{
  "model": "image embedding model",
  "dataset": "drawn branching plants",
  "train_examples": 145000,
  "image_size": 64,
  "crop_scale_min": 0.8,
  "horizontal_flip": false,
  "translate": 0.06,
  "cutout": 0.25,
  "targets": ["branching"],
  "num_classes": 2,
  "embedding_dim": 64,
  "arch": "convnext",
  "isotropic": false,
  "norm": "layernorm",
  "activation": "gelu",
  "mlp_ratio": 4,
  "inner_norm": true,
  "drop_path": 0.1,
  "patch_size": [4, 4],
  "conv_stem": false,
  "depths": [2, 3, 3],
  "widths": [64, 128, 256],
  "kernel_size": 7,
  "am_softmax_margin": 0.3,
  "am_softmax_scale": 16,
  "init": "torch_default",
  "residual_init": "none",
  "optimizer": "soap",
  "beta2": 0.99,
  "lr": 0.002,
  "beta1": 0.9,
  "shampoo_beta": 0.99,
  "eps": 1e-08,
  "precondition_frequency": 16,
  "max_precond_dim": 1024,
  "one_sided": true,
  "adamw_lr_other_params": 0.0011,
  "grad_clip": 1.0,
  "steps": 18800,
  "batch_size": 256,
  "epochs": 33.2,
  "lr_schedule": "cosine_restarts",
  "final_lr_fraction": 0,
  "warmup_steps": 3760,
  "weight_decay": 0.05,
  "adamw_weight_decay_other_params": 0.01
}
Rows from block 5 of a small image embedding model, named by matrix and row number. Rows with one number belong to one neuron. Each number is 128 + 32 x the weight over its row's rms, rounded and kept within 0 to 255. All counts start at 0. Numbers have three digits each.
After each neuron's rows are labels from the 100 images, of 14848, where the neuron reaches its highest value: "top examples" is what is common among them. Only what is clearly more common there than usual is listed. The data: drawn branching plants.
# fc1: MLP up (model.blocks.5.mlp.fc1.weight, 1024x256), inputs 0-63
# fc2: MLP down (model.blocks.5.mlp.fc2.weight, 256x1024, transposed), outputs 0-63

fc1.275:082085202140118123133117138197123109143131165110106194104148132136145127089157137199132162178135127137116156113149123146145148112108141110128169099098082063189096120129176138155157204114116123
fc2.275:108144099123129103119140094129152108069139099167139107127130074116148175118174134133168096125166152126105092121143143148129078105180169182159135094160185136137088155146128126096079136126132169
top examples: three-way forks; leaning right

fc1.123:065112105128185121087168178100090133146120149129162085088103113068136133131145138131102188207123106124161133134127061095123150110050096107157130144112122145064116192160145153043125150156105105
fc2.123:094165098060112161145152184111090145162129121134149156166144124116064111090089130146145121129139104173134088161137122099123110107108146110194158132099142103145100106078129052145180090179105140
top examples: three-way forks

fc1.214:148123145121108160134121151128115181124098152141177100144122142086134143143147128167148122105138060116048094168126168119137137098127176103135132103081130062094095094121081137070112173120188092
fc2.214:152145092114067104096108058119076145109093099124115165148119149133170166118132099227152169177118110164127116130155145076147148134196164137129137124184173146178152098112110138114125182103112121
top examples: narrow

fc1.58:113161088140125172132067081126071173139135115181193148123152142141108138183123100144099161166157132177141103146129128180146109194097120126130154135089125135093151161228088119113116135123134110
fc2.58:126181105172082143086170131081103169133193102118137140158098062139109027099096099150098078113160125129139153109174178119112121087112108078139125163061122080155168123104110089143151128158111161
top examples: narrow

fc1.509:144084093090154124116116119128107145108114154110107115170114140093178084128116113133109135145164084090150160152149060190140112108175183148174129165115127097100184096110126138204130122093110134
fc2.509:116055091131149100120166099171150098123079054144165114087054140129147120121095107113159146166102051132127151092182150146108132131171225113094069065142072120102122129156156097135103149131110080
top examples: leaning left

fc1.621:124135117172120103119123172106148150144119102166139187159059138117111103138130109097142102143150179119131104105138115126135121108055178103145097080112154147069148069108168208111130143091170095
fc2.621:127130143134140150124109157086145122134114073098135126125120132165099172073151132173113140121090138079049101118114112172125113130225099167119099064143096157053148140114151150089103173141128194
top examples: two-way forks

fc1.446:096135143082132131141148209060152123195113128028105116143150142117129173136182149149142107094107094155069139133145052149127087088128157125219094149084176067105141168112113145124117159038175093
fc2.446:061153108090049104146083161133156062126095092108121152146142106071164104109101133136160098134127087139139127149158152085114144113221129122182102145143149154141056089103101123135133157128125092
top examples: narrow

fc1.40:086195075146148143117156170090095103118169163168133097093128100127118134114101080149139095118151103098165161138171100123066124135166184107170078120113119132151130127108110170129102116090147061
fc2.40:118120217141157198123157136127207136136174173127121155120119142125154134128091083190156108141095117137122176166193199041094182128123092050083126102091144128097119137136155140161161079110148097
top examples: leaning left

fc1.404:142148110108079102093114152054140174107168132122165087117099131104146141077086117125105112138176207085137198134111116123161099136029117110133094124126151168147093142139198141147126128129133126
fc2.404:181163100123085164140095115031100157145161164120132184167133099115108117156092175138098063103094182129142089154136111110124147100116063078186181179090123137162162134091113119131150117128106193
top examples: two-way forks; wide

fc1.283:128063122108121112096133107101110129113142112109137099131108123149150124158073150142154156080133143084096144160103106160105087151196127148142184170069130057147142104149132109131134060115187134
fc2.283:153109138158135130102058070105125149138067143025118151108105128165147130181193167091112112151139127144187170121071074117121139159111114130140092168105103134208126133129118155112122125083116133
top examples: two-way forks

fc1.95:153123126129159137165123151136098168106112156148175111083145096086142126169070070161138157107122062103123130125119168195144150150090153124098126123087147080160110130128103150155090098106151086
fc2.95:133125170077098061149120137124077177118112058115109164132124105120056093114120110203141162126190188125132092092170135058125158155134099097092119119099133119135185105096177160164122175152162161
top examples: leaning left

fc1.637:071114157137152115066141146123202184083124173174115141128166125101054148088138082188091120106147119127163107144136177124108062118131117137137109146089133106211139095102038116152147139131119083
fc2.637:145098097113155148096093097175209086084154119192155135140098146145103165146103121128062162070053151152144132144135123082133193126083113109147159107100126164093243109137106080169111126114158104
top examples: three-way forks; wide

fc1.296:115232093121132089155102120114125139126104101119131162111065124162101129108120184117123056093120133159135153156085108122152161138141178144103130107123157154120136098144161128093136155130143165
fc2.296:165074171133176116111153152149138120189158128099137138079180103068052167111166159150139130162131151092087125131148127184097128139084074117108137165124155098071119119149136131104151142068118102
top examples: wide

fc1.763:134077117163173158092068093112085138105185123107102124106209115162134139108125092082164145119143126159131190132165099122117158173070075151106132128128128134102180184141148115168111115133084162
fc2.763:146108095148146139078142119142096150157132149156091080164124095133129101132165126136052061113189101138175131133115146132039108134118125093114137102109174067134068137166119148136134127137152178
top examples: wide

fc1.219:205117110152163120085090178125172134128165114129116146148211119135109094105118137115151091122132178184156108125120129110117166100151117164059116180145142089119132135109142160175128097135127147
fc2.219:133092144175243134132154121137099117117095179161113120155139106093165138106147138179110104101099120127155137120126157107094147148097170118083149088101060131065101121161155105108093096101144171
top examples: three-way forks; wide; autumn leaves

fc1.139:129102112097215124076178113150085127086069143128168115141147102132107131118164138115086143129155143130095140150095084151114124122158166155072170133131085062092116148114140153094113096131143182
fc2.139:182116123144093124177077127122132190166137160133130144103136178077155130099139189107127199149156114155164136115153123135120168145080130089094220164172090152151144068120115143148127150109109107
top examples: two-way forks; leaning left

fc1.235:164160163156103141142123087098112153139136178152131135146103116133133131186143109115137179123125143179131110121166057087151140113073086121118127081138139127124115172182126154154139172133095084
fc2.235:096142073119113104145113133138122137100153126108146141181078107187116116105136126089152109129124145120128075131133069136154151107169118138204112148135098142169144106060131138165116151154179185
top examples: three-way forks; drooping

fc1.396:130174081107149121130143160108170139126041091161120090146077111114151112056142089146145091139161154079133103093185142161127097130122185133113118115124133130086125071062169185136079154098172133
fc2.396:129124157095147104147113111150151109138106114085143148061127097187168194140102127126134122132110088109083133129144155146160142138162126123132110087157104169105165167149157176100096140152086139
top examples: leaning left

fc1.400:107176095132151184077143122130144128154178145078110048115140140142146086149136126136132123128117096102134139150109152159124097134072174134150088143151133187137101094180134168144115115112172072
fc2.400:084160125078055140120175151159158109106143140135094136103121193157150190156113095143175130114117133092121146164129146109100116129172099055150102145155134054137200076100185118148163104103092143
top examples: two-way forks; leaning left; narrow

fc1.405:143072120142113114142117145107121107140152132200202175110107168084137106159136081091129120172079122117144105117134118100099191118112185128186168111114163108093118109154145199143113128130194132
fc2.405:162138177130099161130164189153105100092111084131174111143051092158082114069115092133164140155175124121147131074131088117153138136159142108127063108129140119107181145128157121138165151125158191
top examples: leaning left

fc1.518:117169169113132169088128117103127166085155161162140124134149070103151148067124106125102122123149143169130163172139058091107098168085175139121106116142099137101092150129129118115097125138088132
fc2.518:196155127117080194138106120101159137122173136144118107160107199089119196108154142106148136114102160116135139103157164085087123143137082099087153134110083143178238066121076130185113141110166118
top examples: two-way forks; leaning left

fc1.215:069150130158162107083102111135163109153135141123097157134133119080089093092183137157168130141123158130152104121112118164163140106184143161143141166114108147115124068051122126163066154160118141
fc2.215:110040175124180076125111106124133147101133122142098074100112069128146167090163127185092100089099083145101122120151145169059127137117120155111119055122104153068102105202137180089097143109150171
top examples: three-way forks

fc1.704:156072064151090155172116084167137105105174070126093105064145110154104148083149135080130123074117120086159148112138114082116121103086095131129125157161186245177134144119101062159159145114091090
fc2.704:152156165092084111117134154128146105122179159132113097082095105156110124136139106121094095145151133099116135115128135160151066143104154155202112094122132093120129147159178158121133138128141162
top examples: two-way forks; leaning right

fc1.686:139123097111104207113120170108148152139119138139151090186091132177129153122126162166137154113172094126094152066143134173085144136065063132188149070125121086103131148114151097147152117142149092
fc2.686:068159065137123144125205134144160126163131102110154105118126115138182135107114065088163112165159174180076185127184148151139105142155109097122110121133122109123164131134102116113133129077088168
top examples: leaning right; narrow

fc1.588:121176116149096104146117134104143178134132198110122077179087093110120115093102110167122097143123158043134165113199149132067126149139161137164094167157130154124145191086159144111135120116181140
fc2.588:084130122142150151179135123116140092153128184090123160087175144117150062102099118149108032120063141129148125146174155081120181125138130102088139153121100197126105164128106108134139067147135099
top examples: wide

fc1.403:127137143135145119155116079167158112115195150138113083114115149222132123056118145107088126119147145115138135167101139143109115143151123121140107096134131189149127140143075076128141044170150132
fc2.403:176159114129101179063107158097139133135145139094144092089107128076104130105138144163141102118197167152108181130149071153120138157116103151171147084132136079135161109152151073114097111133133128
top examples: two-way forks

fc1.274:135169104151108128124100152159131126133110159180117066118137140160146121114148138085142142108160135075137103110139117190102072156098125117168113096108120116121099100093161140145090101104167112
fc2.274:135173159179169076125150155133184148153143092093142098122100189101160168128175109123126152141092127081101144117166127136080138131205081070155195080144139132136149117191145090124087181084116161
top examples: three-way forks; wide

fc1.51:117068171186122129127120106130116140121147158143102126154104153110105107187095120133100122106160138107138092160138136172208102139085113109115134081120170106101157099181182157125122099095185112
fc2.51:134100133174068121118075159098123186127133094141126136169110080132107125143149144152110150114094166135139096140140051129109131095168058155076106051073115132082102177036144190123126171186133137
top examples: leaning right; bare

fc1.583:142119107150095138138117097115086154111171152107089121157106114127071162141106080123137122129157111168134177111190091209098170075032090144135126114139160102124195143121177098156130174122057105
fc2.583:041099073112158122155092093105127197116149149143086092177112050123146068106143137140118165168117109103143129157136146156079111119145095124140087090156108136131109152115128135120143173136131190
top examples: three-way forks

fc1.456:114113125098087131181121191147097122150150229162147143078046120125156102134139107131147132140091091137140150141085100155149137123180149098080133148169081117099161129115078169100134122130116142
fc2.456:179125069128216187130104101166192101079129123123129126117127082132089153114082067147104063136144103100150181149089178126180184141113152190079130078100159137112135138138176094143128123128102128
top examples: three-way forks; wide

fc1.208:163129090121121106118093186134163111140065149184148124086120095126073172137085136100072180153163091096088136132095121146104145130095106140116167079129146101091122147145116067112166093202113105
fc2.208:169125079083147109162112121095093125168136085050145110109144147131182127116131123149129156119134064150127072127131059159135103132104179153199128158159119183144187099166110120117088156082093165
top examples: two-way forks

fc1.90:154188105122158096191174195121109129137088122130110119118123138151113157171148132109149184089093144092110105118123114090128142186199063135207158128138149152077148132099132095116129080094147143
fc2.90:140160120131149104188191083110171101165173109134162142087127102088100166170082214154180084145128103093143152154134145127164127095112139127082150183107095197179177094161074089125170115116127072
top examples: leaning left

fc1.661:139113241140109158148148122175104137153138143135103193148144163140150134097112147151112106125120070123123122127186162174106118106153096104124143094103110059178096097166137134155129206117104062
fc2.661:093121121148147143137137124154146105086076077187147150132135086116154123109132108138148042155129153163163099122151118141172171116204099166191122122135165168157075147099150144116151211171137151
top examples: three-way forks

fc1.350:118123113155101141096111108109133170126117132161204137122132093126139097130115119121119145137169132157064110128148080145147156076067178145192104112097139059083099126158194146138099162174205094
fc2.350:127143107130120128171069164155173140116141091141146105146109114179133137126156097176127088151123165137114087105130115172086166114147119150158134083099163144083174169111165158084110177094126204
top examples: leaning right